A small segmentation model, trained from scratch.
Model: 4.27M parameters, 64-pixel images, norm groupnorm, activation relu, widths [96, 96, 192].
Training: muon at rate 0.007, 10400 steps, batches of 128.
Rows from block 5 of a small segmentation model, named by matrix and row number. Rows with one number belong to one channel. Each number is 500 + 40 x the weight over its row's rms, rounded and kept within 0 to 999. All counts start at 0. Numbers have three digits each.
After each channel's rows are labels from the 100 images, of 14976, where the channel reaches its highest value: "peak on" is the class under the peak. Only what is clearly more common there than usual is listed. The data: simulated fluorescence microscopy of cells.
# convs0: first 3x3 conv (model.enc.1.2.convs.0.weight, 96x96x3x3, standardized in use, each kernel summed), inputs 0-95
# convs1: second 3x3 conv (model.enc.1.2.convs.1.weight, 96x96x3x3, standardized in use, transposed, each kernel summed), outputs 0-95

convs0.47:427502526523460528496509495488446464485571439471529540463508429590484504505450441567490496459518562566419465461442564523494502497489476556526476548465519482526475550551457478495540496516483534544591508524536544490510515466503438498473424489548536471494447539524488583455528435487454489538
convs1.47:494516597507569570508445540515514510511511533536504478510508452516460461509461454609486459544523482444503504483474534532424524557452490518490457496473491565512481496540413426466479497567417441519557511493540518447586480460496471549533473471518506491479531445540500561502477446481551521460
peak on: cytoplasm

convs0.72:499495522534513533594572526488547434478485443512469479511506466466520547507477499526472485614478467436516502502445514617476532503472492471466513443512501526514545522464509597440509518424513561480494590520491564481539535467458482534453440489528482505418454493499490469466486513500473544442
convs1.72:495469475526419528581524540406461444500515504565475455448436555503527541441511544501500475503521467467514480439520491507521539532516513505537536499575460501532532485491475574572457505501478542567438531530490441539410478478458499466461517606509476438499478511504545504467457545478536546537
peak on: cytoplasm

convs0.51:532459516469507474491527483503456534527509518494481444514453516538479497565549524476557435543501493516522512511517442377598583528536468483556572488524489481472538475509527382482536483554482509500516477499483552517544406476495548510430447484529527494458533538473424463507499471522516436537
convs1.51:522457561538525461540414480571546453520468515534536496523440480524461464531494518471511594537445497487507518572471500496498478468423555474550474485547513596436530477521466596486501485540529470447483578489472482521507487484505470457442521528524575532484474535427503569471470495478473505563
peak on: nucleus

convs0.60:521544502497550515524527514530431476435452514533478498543453613496462401525461474503518504456492462534488474491549460477496504506517507560463415480466467479447432431549482507562575489591528488439469564523509501449491515504466564534443560483538497544462477509496490530469552530545549482493
convs1.60:497458547557505460461464506526509504493518485500502528578525423442490495510489434525466519467464498496448433477437457541497543509404522484549456503552520486535484450540510462449503448551505522550502483532479520492551448550536482511484448576471565536528543431451476499560469460368492525490
peak on: cytoplasm

convs0.49:451555476490436429559521529504405479455595460506504499424489449483543471539522496541453520435518536510465578497480482538492490534455532554563498478554482548488493485466524546473498528615499516468504531551490501441520496493514469492447444494433483480501462484468488568482575556553481475501
convs1.49:476557520534489537520515453482474461484515482548526494508440537514495506538495523616470520540559445475455471532548537541507529470524465506491487489458440478482529496556511428512458460513557425514463591490492490513446487577447463541435509474533539434572444518451551538520525446558552453531
peak on: nucleus

convs0.48:520517538496555508500570616438551415468495468475514465497484496509468469513470538479528471539542519503527476448428472452531552449549514534520436479511479523550471455475488487499489513568492527403505476528545478529491435512536512531539574608495503489557493473474472512542468476451413513448
convs1.48:501431507543518461527612487525515547514499518524480436432527513480460528547457541514516497483492469484554522510519512486430504488425554491519394458555500555421487565513457464470533481496539527511404498502440466453481512537504501497467456545476475552475415450524545521483454522438545463487
peak on: nucleus

convs0.54:506439612486465473520518523451521437499484449516546468523520417493539490518512512537542505515463522490552477471461531519430512469481567551414512500516504496491507490527453527493528557425463554502515537553492503469532500534459494566517564465406506440457516549504428543468492507565551445430
convs1.54:446512521493470535496535526518489491551527498532506529503449509502457516578469510533489425490514525428537576478447485514517643523491453495567449449464501466487520481515564421459546511478558455446441471476508480499496497444510549495465496555472564516553483542573554494530514467532534424529
peak on: cytoplasm

convs0.58:473523448531510497415442509524520499517443547485489439545463619537530524488459488452471515450452457501425451469496517532491517583507436424500521494453489469518503500505520542456510543588510490538471495500491537515527495477509505530587568502565527520488570537399515540474484530458464460507
convs1.58:569499502498503443534424424518554528543484473579496546521507443520451476531464501491536574502391486490525475504471467457485408545482563550493533515465524531485503439521461468492491483529479488516490469515478551435550503474531378473558508465523585496475534489466479547556502484469481548505
peak on: nucleus

convs0.15:428490548524475501551498510447508481416551511537557434463524514440489483514499559519532504442462532418484542531494512405547528544497518493508515472559499493470528488486431569407538524440513600482534581507543538488561482508472509521457441462470537545483456491506515498427507480529518477483
convs1.15:519508553504520559521515553480483482570411559521549560512404485519464489546534493490488445522485456434498457468482467432499611458398480522550511473479493483477459481528459473489524487553521432487435458550477460523487512498497441502478449544541568500498513531532502579498451466487526529537
peak on: cytoplasm

convs0.33:473510474527499462615480434502467482479490504490496548493499554547516469514459516541483478450551478472497477512449556462449523437556489545500457522518473519505477432550486464576480507546476498442451601464478476404506544468462442545495475499482581545506495515491501586549465486569527564507
convs1.33:494500562538522460473420476558484489486540545481537528488471480500522475454527444583494478475473462491512521586490459530519499525393475491528502483567495503600495459531493425472487511479546533517533475477522496471600531562492478519526528515451535493501615455455474529453503428453543530464
peak on: cytoplasm

convs0.68:516551549524457437487515505483488488431425589596497461432472497503488484541466495476509486495473437404488570445449564459534553520568493514534518553503496459475513537457440485534486545423443533579474545489500521518520511475446482482524498489496521568468481554458517498481530498515524560552
convs1.68:504474531435432520498504467505533482498452486551463474563436510492478515515434547458516537493452499462496426507513462473556523461619493428504502537529451494503537519484539524479465463522514491440500474562488451563446550583551477508457519475452533472450511556404505518486529496552469513588
peak on: nucleus

convs0.50:438532481536458492535529504526438518491512487466520496568439494530504560486447456510522514455544521496510579462481479507418519470462497556519515484485465511441499510515418508490604527557487507579444453515516507557509490386545474509494538544494503548533528484410450501503418510496534484573
convs1.50:542499519532386510522446458465548461502498501589507439561460541471574474499513524601494525501416509487502512478515503484508475475561489486546516480513508489535517524510525468495438508485500503456462525517507521515490559542471468494497588493513585523450576546410505557469461457500415506563
peak on: cytoplasm